From a checkpoint of a small multi-label image tagger.
Model: 15M parameters, 32-pixel images, arch swin, norm rmsnorm, activation gelu_tanh, moe top_k, num experts 64, patch size [2, 2], depths [2, 4, 2].
Rows from block 5 of a small multi-label image tagger, named by matrix and row number. Rows with one number within an expert belong to one neuron, the router's apart. Each number is 500 + 40 x the weight over its row's rms, rounded and kept within 0 to 999. All counts start at 0. Numbers have three digits each.
After each expert's rows are labels from the 100 images, of 14976, where the router gives the expert most weight on average: "strongest on" is what is common among them; "peak on" is the class under the peak. Only what is clearly more common there than usual is listed. The data: rendered landscapes of hills, water and sky. In brackets: how many of the 100, against the usual share in percent.
# router: router (model.blocks.5.mlp.router.weight, 64x128, trained with AdamW), inputs 0-127
# up: expert up (model.blocks.5.mlp.up, 64x128x128), inputs 0-127
# down: expert down (model.blocks.5.mlp.down, 64x128x128, transposed), outputs 0-127

# expert 52
router.52:479522548458544513550476538429525437466499583512473492466528532556445457481541543472465418506449475551539478504474573453550521462483555450549544484520456476553535559499502505521461492446466450398454504548448459475587472494467452444511529535503510486514441547512526498503459493516436481472513540477474460454461491421574552547536474458499547486528476467483554459476470557523522565527480
up.2:516508539511546481525456474507490504505454509502534524444509538428495500494616561490559602512458572503544565428549513529517515460468492525493443486538525458510447555492510472507577477467448487492514549471542535511501545626472523501469535470517531457584484474430494558558501542480565510541526506542488420509462520463474543497555477503461527488522568556487549492517440507442462499528479
down.2:495469496479500514546507529503541431543463476504472609460508532513525489430488543487480500500495496468572468454488520508471490422380495562492471534542500510451456461505520491525481491518463584508480478495467563484473435534450511478508437509557540492497543487517534551529421621506442495468435437540450496512491564513468552481469502505450571530576501550468448567468548503470464495519529
up.3:524504472449452512579511582543454506510481524502497515429432519540537520503491472466509542512495591451505539465463481507483587408419521576409480477477443566438520494537498501487507529530477546531501486529506480429513495514508507446471507580477458494459498486528505494504484488498494579479460507446478467508559572515445570567509503454541590522548459518464556494515520543478468570500443
down.3:517489485470496521566466534466553535474482470520484539453581503561497515548505494505449517529499477509511513486463478498512463589537433497524533580470530465540489511511547525502469526509502469508525462500520493561532506500507439447499501485485541507561382558418471485460511505447415491448542464471504483586454521525468442577435495521508500423490499397534451538461559495506571445585501
strongest on: noon (58 vs 25.3)
peak on: sky (100 vs 48.4)

# expert 38
router.38:454503454473404536555571467517515525538535455447434489571478561507468488528418438450566480478549466463530475489508559459420544473508460507504500457546520528454534469495547479428519435461504563559531487503522522572462493505452418519495504471452533487466447515484521546518487501518572557466492559538445491547531541553509538471475508480491494465497536479446484494483449495493526458395547
up.0:545594432500447577528514551467528462498532480498499493508442558499515485544542468528466501606471530439452492540473494513521397480529549551457481516508490465464462405537549443487493589512500483511559471517508446500475453458478459531515507505525490447494500404542517519541510502492459502471456455501491471425443531497536593500504475486472459422524443496508513561524500484489600493492502
down.0:472470566540536472448458498507441507536531482453483540511528528487485499457488427562537502524500496460545518455496483473518502385544489531539513429509484490409425543532422458508511527465476584560507547518512503461484480513568508526498527562518495548537471469425573476403511549531482450459460528527506492469557475557472497448485556469474496540515463496578574466495583482494491526516553
up.1:559515485454506464498476533560482517456536515468540572441497516487496522510514466487508499442541433470426518536492494514493523486528470482455542513434469520557523548450531483479495526498456449464478460487374536513587560473428454495512554450486492461475553515476502466398490583431529573523530543475473503538422516484517494444498481562497591538541474468477545527476541494490506441571502
down.1:528471500523528600552483484411449507495504497541482460492556519468499567443435529481488548480487521492546415470511503516469541516494440511553462586456421480525551435551536457577499582487449482549473556473433436481576457492552536459506515511509573543493464515493479599560476508485521464531525512475498557548481449531495516540455463504466458428513452518515487499504526478484462478503494
strongest on: water: dry (92 vs 55.7); dark volcanic rock (81 vs 14)
peak on: gentle ground (83 vs 27.4)

# expert 29
router.29:482487604469551501543449513406551456478535526474461503484483554532490485519547512470478477508430458529558496502428557463516480453461512505538553495527446475540533561567507530495505482541482437485460520552487434495554436507452439454516545504526604486532524526575524524497453525463464458476524510522463482453466495469550534560562476552478553468511419435470492487495501510555561506566473
up.2:530515501561461558541482433526500462522554482512548561533462448549487489548453461525547510472500441493524458494454509562490437554444464579553522486496450463559468531462550522417482545500540491561462483477471471497505506497476532478482493545517610541510470447468469481439521453445472477464480487555472497506591514480525514477464472508482503500553468445563476427565508568527511499556596
down.2:543531488474512550522423583520554546426513517523473540516563472582489496513545486373532432422386485477521555471478500510479507491471508447521500539510467484573462535535537496501538578578486505474507485521520417464622447497458508510501479475512477454555460535513461480520514554482473457533506523436498495508519476518541476503476478531475548484450502511477501531433509473520462524484442
up.3:512573480536525455502483564469549502443509444456502562464507550561475474487504585532466476473504455503470462512501435521464450452477511458520556442469565500382543489549507486481452538514522429436516486501505438521481525500520488522526465557472547452497429509538473534488522516526536434514417485492488579526438561542468485523503461541489458494459544489553445445435483511404535519465477
down.3:530473533496574512453495404545556457528459611512512452487484450474459530462469507499494524491497510486463517517462564461488474522469456488504514546520537508509495467453540556463501427477478514513588488489487553450417542472444527495428520553525483466553547506489441545537495456483539530459484528557585478528509589513534538481474507476412515488483446553470502442569547487485438454448453
strongest on: water (85 vs 44.3)
peak on: water (31 vs 7.6)

# expert 33
router.33:491524549492443441538453558535452470465502493534516515537512510556503457511551543499598554538430565531532510436544465481535504474471511545530536520556497582570470548556520490566557475580521493446449554564447501494497495553491426481560514541538475496560512517452545462508524457528484537466531574460479489473462477447532530530496475469462501488521499445433542475512532527533560547564468
up.0:513478515442510520449534516469441529441496527549507526466467496527535477488500586527567546573475509443456550531520485471498563521592468527494455427451462567470521521504546526563504532547490521485525495462501524488519492503495512524535442483503485396504532536513530494454608506545451542474520578483592507418434416500437535529550510503456552510468479502496555519461512439507555503491480
down.0:515491490467428502481531535524485468509557523485472486575465497489448538502445465473475498521535477461467470464495521489435506512518535548501438430424519428492443471560511499493509473478527469544521582525495510534400457551514567505486455489476541497413536512502531515592548472568492522460507527532449522552573492500480482522542580522486447597545523487516395465565443552509524501481511
up.1:482508498471456587466473441538485501537518507495522499483553547536532434441467510540510482476550556457565593553536552483478491521381442541484508484476626493532520504427516541500497516520377478499501499460505486541512426494539491510530476479469498477433559480508511475486497559509481514441515506521606534433483487500469491423539503487415507535530504474499493523485441453522498520478500
down.1:475573543516393455424472517566464534467449432444497475464479492503458579534489476509533516466518511537558456466473509510505471435534555588482493467595515529508532517476471544526550476552493456583477509557486522510464463529513465514564516486441487473446490554489469505513468492471519493556512512485535472523464485427532526472481529560520630484553510488584509490522546513515480489567532
strongest on: overcast (79 vs 24.5); snowy peaks (33 vs 14.1)
peak on: sky (97 vs 48.4)

# expert 5
router.5:478464524531461538493587531407510463546510520532457410496468474482573473472432541574537454454488502472500500563496441496449533514593452439542468562557538567507525499520518513490441459478555489510509520467600487539515526451470521518563461541498500493486421538524538559504508468452539493477509466485504466528464567501542481536534557462465494486441502497550503496575484575508550522481543
up.0:499476457469461519412526513498498492486523521497510498488532505435487478402508536574563523536570509581505551534533464530506509564522493451459505577526576536463473493452464438506525532493475459403460545512525487553490586452492555508492555526428545494480539548483546515494461494462447458506475468457521574587578540501508474507554480521523523507546505483565488587474509511576502499511513
down.0:471486536527562522554527525478496493480493488458482504532546538516547465586491529488562474479478543515498432434515545537474533542477479500474495475553464532542517397475518526467497533494489511513481530583515430467506523502581612460494430474399518481543435508515458506580465453502518530473494527486515445443523443526542377508516548496436549535474556515530517537517509553444514490498480
up.1:516461492489495516520536534557512489523520566549492444498462545545482551502589496521481520528487446470454596445507491477441464549510494475577538532496545410492530495500489544521448475470535443500492484545474496524455510497476540568528456477487499515424499558577505531423499512534554460544453511503552473478581465491543515548411489466520511500543501472419485437414451449533434467546526
down.1:504434554460529507504506418477465539484508453507535501466520590442473522471464538499536556484449572510517435506509480540575467501462467543545574537515497482488520514541511492518514473497530481415538493413471527485526475531466529431529507513500496441549479501572572505526494466511491486512422604474414539510521493510512640401486517516487481494493444477453547510493492541496456527498485
strongest on: night (99 vs 24.8); purple alien crags (62 vs 14.4)
peak on: steep ground (79 vs 14.1)

# expert 23
router.23:507558520471509570489538524477499513421537507493588488518555519460515474548556501557552437454486528481444513450531468570517594509475539431532545416515543478423497480501457483479436461517439453430507513543471482404524452535488479476503540508524539563454497441527515447493498526442414486460495473535504499534589461527527483538514483514455457505489512470473497440445536494541494559526478
up.0:540429497551534517552476512459481492499435522495475513493551472535513516567498535549498560529470465528477553464474511484493473457459543489512598504552484494507487537480478480487540436503492576472449395527484441507512460477479497471557475474538544503445450483525556461514559512541428513480477413436493414503543470495522565576476471529504514494617532524459460430489480425509553550490504
down.0:507507476486509504481458504538509474448470479425483478503472489529504484503499482464516514476464550578517522474453464547447586524482496425504404547469496483556529518436466514538553548512478465398450546480483549497441451478527508503494466541469538476528533485477489523490392499526472492540487522448476510453538472494500398482408484444480458533449558514543512558498551439404443517576495
up.1:501457520495533504451547503433487559552534441457543533503590483467625522439478533461498435514481505470501519488541522479525508550506501532554505574488478535496464567462490473499504432502467587471494440462504473522435451503501463514477412474490576526479485494430480496424526449546434412463543460489516485550468463551493563516573544488454513518527497500494551459464491456494511509550536
down.1:494521478544518471439509504518523501513529561493501480528531553483494481434506480540436564535535515510474571519539522568504517534504539490490478628472454487498485540532467529551484470586504537460577571448457530479477490474482548518444505464569425543558481438476446539471537565505390518434500554514509524474431515553463499570501548509488519537511518564555498497461462455499537526521546
strongest on: noon (61 vs 25.3); green hills (58 vs 14.3)
peak on: gentle ground (90 vs 27.4)

# expert 51
router.51:482529425504480455551431514522514411483468499531470514463472509550485468426468457488457503574432519501539506525425438476522458537464523556475426502468462528541404474506478540535471498534469513435458502534487509477470511548478472479426510533554443482449535457456527445484503545520472539458471469472470488457439526555440533481472465473471569482546438496453579491494524572522459573501453
up.1:577520503554435472451529475497513517577452509540579565498550476535482510490547488503509427533525487476520511519461524543538514512496457496471591521546536482491467534525470613482531435460457492469536492468471432489573453441541457513465508506495508538459492480496493446516551518449517433566471507513496535512440479499433431452490528545519510523585526567504583487452466409471490554507489
down.1:470550537493555485511526484476492512518540461497521489578512481489523495496515472509533507558523501523500455464513509478533536508529582532512434448569472558549501504492417443428517456530572486473575478510489432620428455506501513490505513462536456489557549429464485460450469449475516486562494444498562443533421499541432467457530532490487583432500491485514414501567498480538525514507483
up.2:526444483539542497494448476486476503495516466514549462472455550472500533452455545572523560473481552441508434471468564509527504455468542519488529517552550566509544455492456528457491549573470533414498518468482426549463500543501523501501530462506419518500528457508435491487501512513465499514533561572563529493551420476490433504503539504555486560583539487518449517602463449571564479495478
down.2:501576535520511548502467600446518511464538422512481505516545475565520520556486495520517509538470532443553454421478501528543530570482502423554497508529424514528473490523465488537464571509472558507477500469492494447490482488484530481518566476447478564484487458519488524567464541539447410501518504585476525471490422504589471480566397544522481471496446528488482525525528532489466552459542
strongest on: noon (87 vs 25.3); fog (77 vs 29.5); snowy peaks (39 vs 14.1)
peak on: sky (95 vs 48.4)

# expert 61
router.61:554485489465497531463572551479511471549439439504486446493465478495532549539440490579485468446433532485491482455530522569425523526555465534532443395540543499470512540521481431473435453555494490507516519494537477513507485527480552489540479472459484453397446457540528507507557498460528562543535495509511406537458477523544450550480580557463570518495534487500493479558473519494545520494471
up.14:477579485545509549482512496446452437507517523496475581592451561425499534570512500460483547574519488558424500577450487534543473518527489466515483541525541499532488520496428535434498509489450436458479533640507448548517485520472477449481500469507511561476546507529426485508513532497512469470463489489584466521426503541484559468507493567491496456486507496475429493503550480513503452472488
down.14:530559461502500526439484503468497531472531559540504581499506441551516530555460539527419503443515460470531553447495489519587447525470588580463544504461480437498460491467514533433546504534472479456581444490556487512517406599497503546471505477465545447494480509528504498521443505521496431484495485517459466509470455516480470539502536538526547460503563481492476418563510503518557560490446
up.15:555544487497551513529498483472466542560572556507523502501536526487526523472452547526599513469499533539554457488482481562476545555493540456514568547456563453445538534485443478483505534489549486607485472468484502517488524485480561483515512574533516489533503485543492515369485458570475489546477512498499511480529486555555455498436580489501432434603474475506542491540476491444472543491484
down.15:458499536506540536536526566552552503459470471480492517539468487501538531462427512468547450461479443485446462553559504492577493469514418537512566493459499516507546453534520489526517483519573497500441537395486460526517551459510500464506555540518519520538479463488496531538521511528599462563581524521484481534514370544462416530496505484465455422460472490495509488561494506486546470524560
strongest on: high relief (66 vs 38); purple alien crags (65 vs 14.4); overcast (65 vs 24.5)
peak on: steep ground (84 vs 14.1)

# expert 24
router.24:437492519524512447435484514521576538571503421469502532462462497539553466535448581517458551510539557419541459534539480514520446498462533536482464557496551546473528421504455561481484451532590565499518556475493449540520517479455511467544500479435465484393484517414568469489547492486505523478515517544582514492519532479463496486513484460503497467481530537493471450590536532492520478481490
up.2:511460569516506449443512412478503482467550464487464553517507464506464419423479494498470500555467489527518489496518448482583448482396496513479516439454473543524462483498560546511550482529593543514476497487533487457614483499608472551495496492500401536498512470532524488437467549548486492503514506537481497528452507501527578558536542504492563521502509496507549577500518496476499551474436
down.2:502471519452480382465511504521482517435488507587394497556464499494455522463542510473442476444548599460491455517503492463418494473538460502476486510501456453509509532518514522485510487500460513525514492450534491468456492536534463526503503510445492465549534493526466498534382494532555547572472594529561491529461475484533517450478495645510499492507530463513520537551484444504466526544496
up.3:573555509523478528495541520521461532607507511489490468518468575487434467529502502532529490515508490460462443505503456490475533478484426464416486472526459505543466463504514488515561503556459446501543474490387458491507516537465522520469456521501457466471613527465516503499464527456494575539464491548501514514427534513545522527552430496592506560598500493537533489508403536443489517530481
down.3:456522450501465513447502522494510456542541500526517496490390487507438518499506480511592554596535477521555533499465509483485576532494518492476502498484500467559567526564571520541466541481500467477552571546450461531519498556505538511437493571432478628463508424437574497499499558517526456510472435549503516485511512543534501488541466492518465468465503471486512561446514561470560510473525
strongest on: fog (89 vs 29.5); noon (81 vs 25.3); purple alien crags (58 vs 14.4)
peak on: steep ground (75 vs 14.1)

# expert 40
router.40:547484506565556464475454456465450484499447519541441532441445438536481559478529513551487480558420474522497515454511478473510471564486468462503494538476482480515383528494519477460499585548482509483411504501503572463554522558528488542463558521584446567516571499589512462471473515561454522513474470428506489462471479510508471441474474572499472479498491517552525539500513443537521504548458
up.3:506503568549475516513535443501523445479502473459541547535470576500527531510544451432415443466452473436520451441482483496502617508418567525480454498445491515476480475488592506478509476463552459518507527450541565505483488555481537508485532491505501550524522529517451499554484593534598495476545443521529540502534510472525429530424492527512487510434507456474438461515553455524512499481491
down.3:530434450510478493497586506521522494552478535446466530476482485487526542515500456481500524470580472510495469437595530413451572471448535509548437569469588506517561497519468505579483466529520510511508509524493453518467517493556531488485452485502506480487478414462457532376528571523463472429551443517499447483521428455464503556460486510471536544524506442552501524500469497543450477499529
up.4:613510544462485452515484522511488481481421481493504543497480532426509536489419493514527545522420465526453488497479526508525439476499465530505465452509433505470476488516533470476505472509521451473507486450492510489456548399485544536487446454509479527510389535530472517462465518542611472563595514388460538538503497465513546470496419543458461516475489494507492530555456507507478543555461
down.4:496495539466458571564525510534509477465456517578456490429562519477524510592543489444509522488532453512452476477478502440505532521514484548433481540499485463459500469509504554541485575491511431558430529559500603446517472509516461536457500604481414522503513525503548515491532582519470483498501409452430487508510512527480477430497497463433525526516501506475517563467531446466517448447480
strongest on: noon (95 vs 25.3); clouds (95 vs 61.5)
peak on: sky (87 vs 48.4)

# expert 59
router.59:543433567540498457446468422468456495487463515505480445504500442537510593416478496502479517509526552532575517561509491487562489519532494530434547550483452464544476579531443501465519531470475535536448463523498552528535486523582530450531523543516497465550468536479516467499436467480476575567509479455546475574464470503586513427458492501569478494484477549522443514578533474490472476496506
up.0:474547560476443527461505590542480467499459491510457544439415529394512453451505474512447536471579461450492496475517513445552508492454473474498522500540428490525550469449465410526503499545526516498528538476461450499508473477478473476508488482525543532474467430494516472468529510449495520556522458458548558435425463510529495459537544545570432528546509441523536530492569561460538558515533
down.0:484453572501534463510513504505528541476473540418548542504492499520518479523543553496480501566466553492488504509488495497466476608475465445515505416542516481576423549584466495485446490493502548488503471456477526457439502423485469430567542492441469516512534483513487439529507502462435497519546566491508562511422505480410558511459517432463549515522457518429448583518483462497504502460466
up.1:468468528582465418521496488466569497511519525529423487514528492601487519473502468497474491503493488555523493535481557505493501515451530506480459452503489513559463446535485481531495487504599499467429480548577485493359516471546534472543465442569429487419551456462544466548508507535460496540499533509472483593441508492501540447478575539509528489529461481529571501496505498531467458462483
down.1:488536542473419501418465469521531431496499582485500472528459451490482452515494488465509558440430439516539529509419487506540518448562476460507481490460461443518476566548572513514519523553466498456451488495508491492600468502496479546514506514516540555567531451558592445522459530525530481516541455525453528458504486466508476492575452514484530526496463528428546456444447508510560549566479
strongest on: snowy peaks (100 vs 14.1); noon (60 vs 25.3)
peak on: snow (88 vs 2.5)

# expert 25
router.25:502499434441475532483520459506510503470507449463494514547431457431519485519444509501485458463529523476477440505527518460513469543475429547446536467573550517513565511495538416497522462463457559548498541475506499471450513437495558563521498467450538552471446426524510523474446471497551531528579467528438465613502537526469445460434550543536429496530474446519486529549511495459455478521560
up.6:551455481487514473548534496482504542492543509536501499456476497497500494537515493488514500572488364577487526555510519478481468468468442532545480536488497519561468409503499526457535475455480456506504467456507478518485449524495478529443453506517537435418520540555514461458527485520493494491526509478462519504589580532488449518486414530483420466509441539428584548470515403537416535448508
down.6:539528542500604537490559523529477434484466443467483486472597476479536450517430457450496479521493496475474512488500530472486448522457452426490600410460445572524500515457523493516482500523466479484484537488540539447577525463589450500583543501558458503527541446469496526475510468513495542548449501488562475524513484535471499528492546471508486475463504438432562520570491462502559479486566
up.7:456505531482420461512473519441493483487490511526524577577476494495540512529551455481499515524489470490543506533484471436499425457421473461480486556495507433506468515529539546501549541551500458473502403533401529461523512548447598527427596444457501492506462538492506551477470521452471483483521396469496591531525506545477499495459423495560470561504502536506466477550486502469501495534491
down.7:504458542424541481431576565492512481431577506549467458514558443494494468451471520491562513554477510528520517467471490467468465491497576505427552500540552556502479479415520522453464478449457499438509528483479510523498531453487454441538464488520564537472455441589469519482511560492469551500483538452495441493478587529477516513517499426427490530526546531541531544522501530568517421515490
strongest on: sunset (55 vs 25.3)
peak on: gentle ground (75 vs 27.4)

# expert 1
router.1:537565530584531504569507486509526496448463536504469510474536552544466517531465525489450431507442464400466486449439455566490539473489487431498500472449508457422541504471475563550461492495446455506445504537443499422526485557495499471501467557579538500440475545578498458459525571489463468468513423482544557463510462511556553535472489546492506499456514456477491497445528522532550519513451
up.2:475462488559412427457525491545503561446464480528501542521552522455493591507473424440573618464490478599496491505503475604467497544503458467518530508491548480470496544438526477512468480507539474492544517490472521474527515565420514516483542577490482457511526481485560509573472505483457481542495568509508596522541488514548559487483556516492524505486514496487554521476521557552479528462509
down.2:542462502428521468516480508437534499390496474523542460503522580495521465440515430475521450520485504538498595474497522551484505481485491481512531516541458407503488494533537514478508481461453454517528462511541537498468473442526564442464536515535538448529489572508424501499466577534481515467437459432480469559513573474457457551404489450531499472510507426490481462466604489526523517503464
up.3:510531492493379504544514502541501484500480471463571537502497525512456471517481491512566481505488543444518465454467476454548512485547507463552422508548518511477555478454472606469509519512599539563484484477504518451494498486491556496521491531472495518504473474477505426495457478472483504525486529591459466537484456451498492509548458476489513521484555436348446434508545434449444526540436
down.3:480484524527502481407483535512506503503456520463454564471462546439514536539455555490510494535474471444449518457482499450516500527456425499425571439446461452442476503508548493487517526564466523480488491544536582522514518471503499500562470582590483447474539545462511512504495505429582439467443492485493530594508522530514464530395507504503561512518465528492455530563427557513518508501468
strongest on: sunset (98 vs 25.3); sun or moon in view (33 vs 8.6)
peak on: sky (98 vs 48.4)

# expert 11
router.11:470570441460468560474533530525550520495549501450462537547479511459504470559547450449515445451564464513514461427493499436471534544522537474561497422544523554507512474483546493509526476451466546526560514464508511557431581464475442581454523518473566518466513446554527525498542503511541462437527540536431428499504535481483511508486483515522465473563561507498489559445528489458494420467559
up.5:563494471459523445547504549580499523481512547557514500493548476543526534554483513533457509505506521533487496490476410495541500504506422515536482513494504521552464532547474581466444468492535506482528551480500481461477478545489482534539489490463547567505502476539400500498492525510571467406496526435488455569503519513399515512500454483472523520521418462472427371553511464482482591545477
down.5:484503513443520489522479487524504417537535505460459568567492577499525492461532493464559485511453566432560480523506458518558518539555514534485534572520396477486577461490450473498525466457485516513533522468457451493488556510539504453498515586492478484574576473459522523444531609509441484491555535522440542473471437528492489443484468503509437539542500462482526535509523504546576439483494
up.6:511507523435491457523470537455469519544434457539484491503515458508476398478522487556511467518531478476485493533494475518430597506499463464493527467518542528485501585448443514566491466498480558437556483509530507482460475494531410538420529484533568380474438497545547533436478435566497488455524489488498484552509516523517544497421538486454509476476503501437537480574513514556483548455548
down.6:474521477504506532533518476540527552488525660481473512512486511516427465456454472407481468547571500571489498470445521434524495497467507455475496525535494590545536504436510482502492436514488524451531504541464481440471484476478473453446479494543492535562505484426576543516557490504515571496585574553453512530538552541458560481501477472511472539470434474479465516549523447517512481519512
strongest on: green hills (92 vs 14.3); night (91 vs 24.8)
peak on: gentle ground (96 vs 27.4)

# expert 13
router.13:446451571561526459486435487531500542519482567552449490516518495532535502493521493450439570513498460552531494510496570454471500482494536543510494524457446551546471570529558528492551573509554513491464515530485578556547501491481514444510538538476520474545518538478501468485548477546466520525464587440536454559483465464598552450439450481505585503434513530554515512515509471474529440556550
up.0:474556547467452425566463504554478480550495477507505520514401463457476468474537491601488425454447447497492441514483494400476435589539506594462523505538516505482507520523514449483514528495561493502502486497573483482581520456524529559494485489413499443508534551486487488528494485431517537517531412506590459503461493498501472502484439504497490490509517537472554584487486546525533525518496
down.0:538489404483559528464439442471468486524529479519435506509470471499455471491523533527480506513536543600451573495534485503432498522605516501467496398511494498468469478447479499532456488532502457426525588481511478522535482508505537488510500537459489435496520547503489453499474516513403493503515482541541585503463554498570477438537443500422499551568566450558472503536470485511565496515470
up.1:494554553526420500464482516517438469498466538511475490509502496492562525485464472557512549452486438490483584530446581529555492493481526468434524511571504493570471533506545458541497526564471508477456532449518596482514470517585472461429510544505529452481490471501500487553449445431547484512533429482514498546456449406498527458450428524487486545441455472497542476444474508556530512513563
down.1:540513426518514490526498487558521498469537463501538514495510560542500528540533505525513373513504561492527579513514501455553614423463531508521474567542440466474527501525533480519474569527450525488479516562472490506496490483499522457525450487473450489478531521580514516507471509467401515509535541567529498461523460528487567534477507452567535504420425521492581512487510506498586506464581
strongest on: high relief (68 vs 38); dark volcanic rock (57 vs 14)
peak on: sky (97 vs 48.4)

# expert 19
router.19:463547522495512416501490506514522545572487477413460568468547554540476471527548547492457559577542490445471469489482530529462451473450525534515488516462532556518499422459554570514516456527565524544494561464507470502476552511488450538450548458468505478477564463422477510494566550572479498448445477551492494479488514493448561509466507460505586554550503475565478537532553503492513440455521
up.15:492469441504535541486429510508569550444499497531539507514524510528432521404475528479515483526474490505528526450506471453514499453475489457513494558481520483490440506430471449588478446512539485534518520485421496517450472525516475494571457453428484420543528479533478586510465544519421543589538499457521528441541487469501594535554442460473517535479471469458523440444500474556553509522544
down.15:490465509439489435514519494499435516446525529539563503536646516456554465430520439479512480512563499524542380456555492427527479523511445512534451452585465515530546507469463485544518464543507470495535480490521448441424524491547421477559550498519512471468507541451492517546525492483456488476482558484494513479511530528515506486478523496493479500583496485465433566547492521540436464466489
up.16:443489566496442495534567545553501485544470538526548528528510508522511548503611442471459481555459520523495530515537535508522496513584479542448499468588478496535493487499465553437469471477568543545471555565489517546494421452517495507529460518505419444466445465453527478532530512510490493531545588530520495536484532583439591526502459511534456550494506525481468552509522521478587534464492
down.16:520558551434530501509486428501517445561534591415476499527479505486485560561514537558559508499457496525564511509532429450514472467497451465509480460510485599499498453513560527519464440478521538503563461422540476525522464480491510506575505503544521497551522433546491448471473515546433428553467429505549506489477517526453577583485514474509485498448522517570500497576512479523503462536492
strongest on: fog (100 vs 29.5); green hills (54 vs 14.3)
peak on: gentle ground (81 vs 27.4)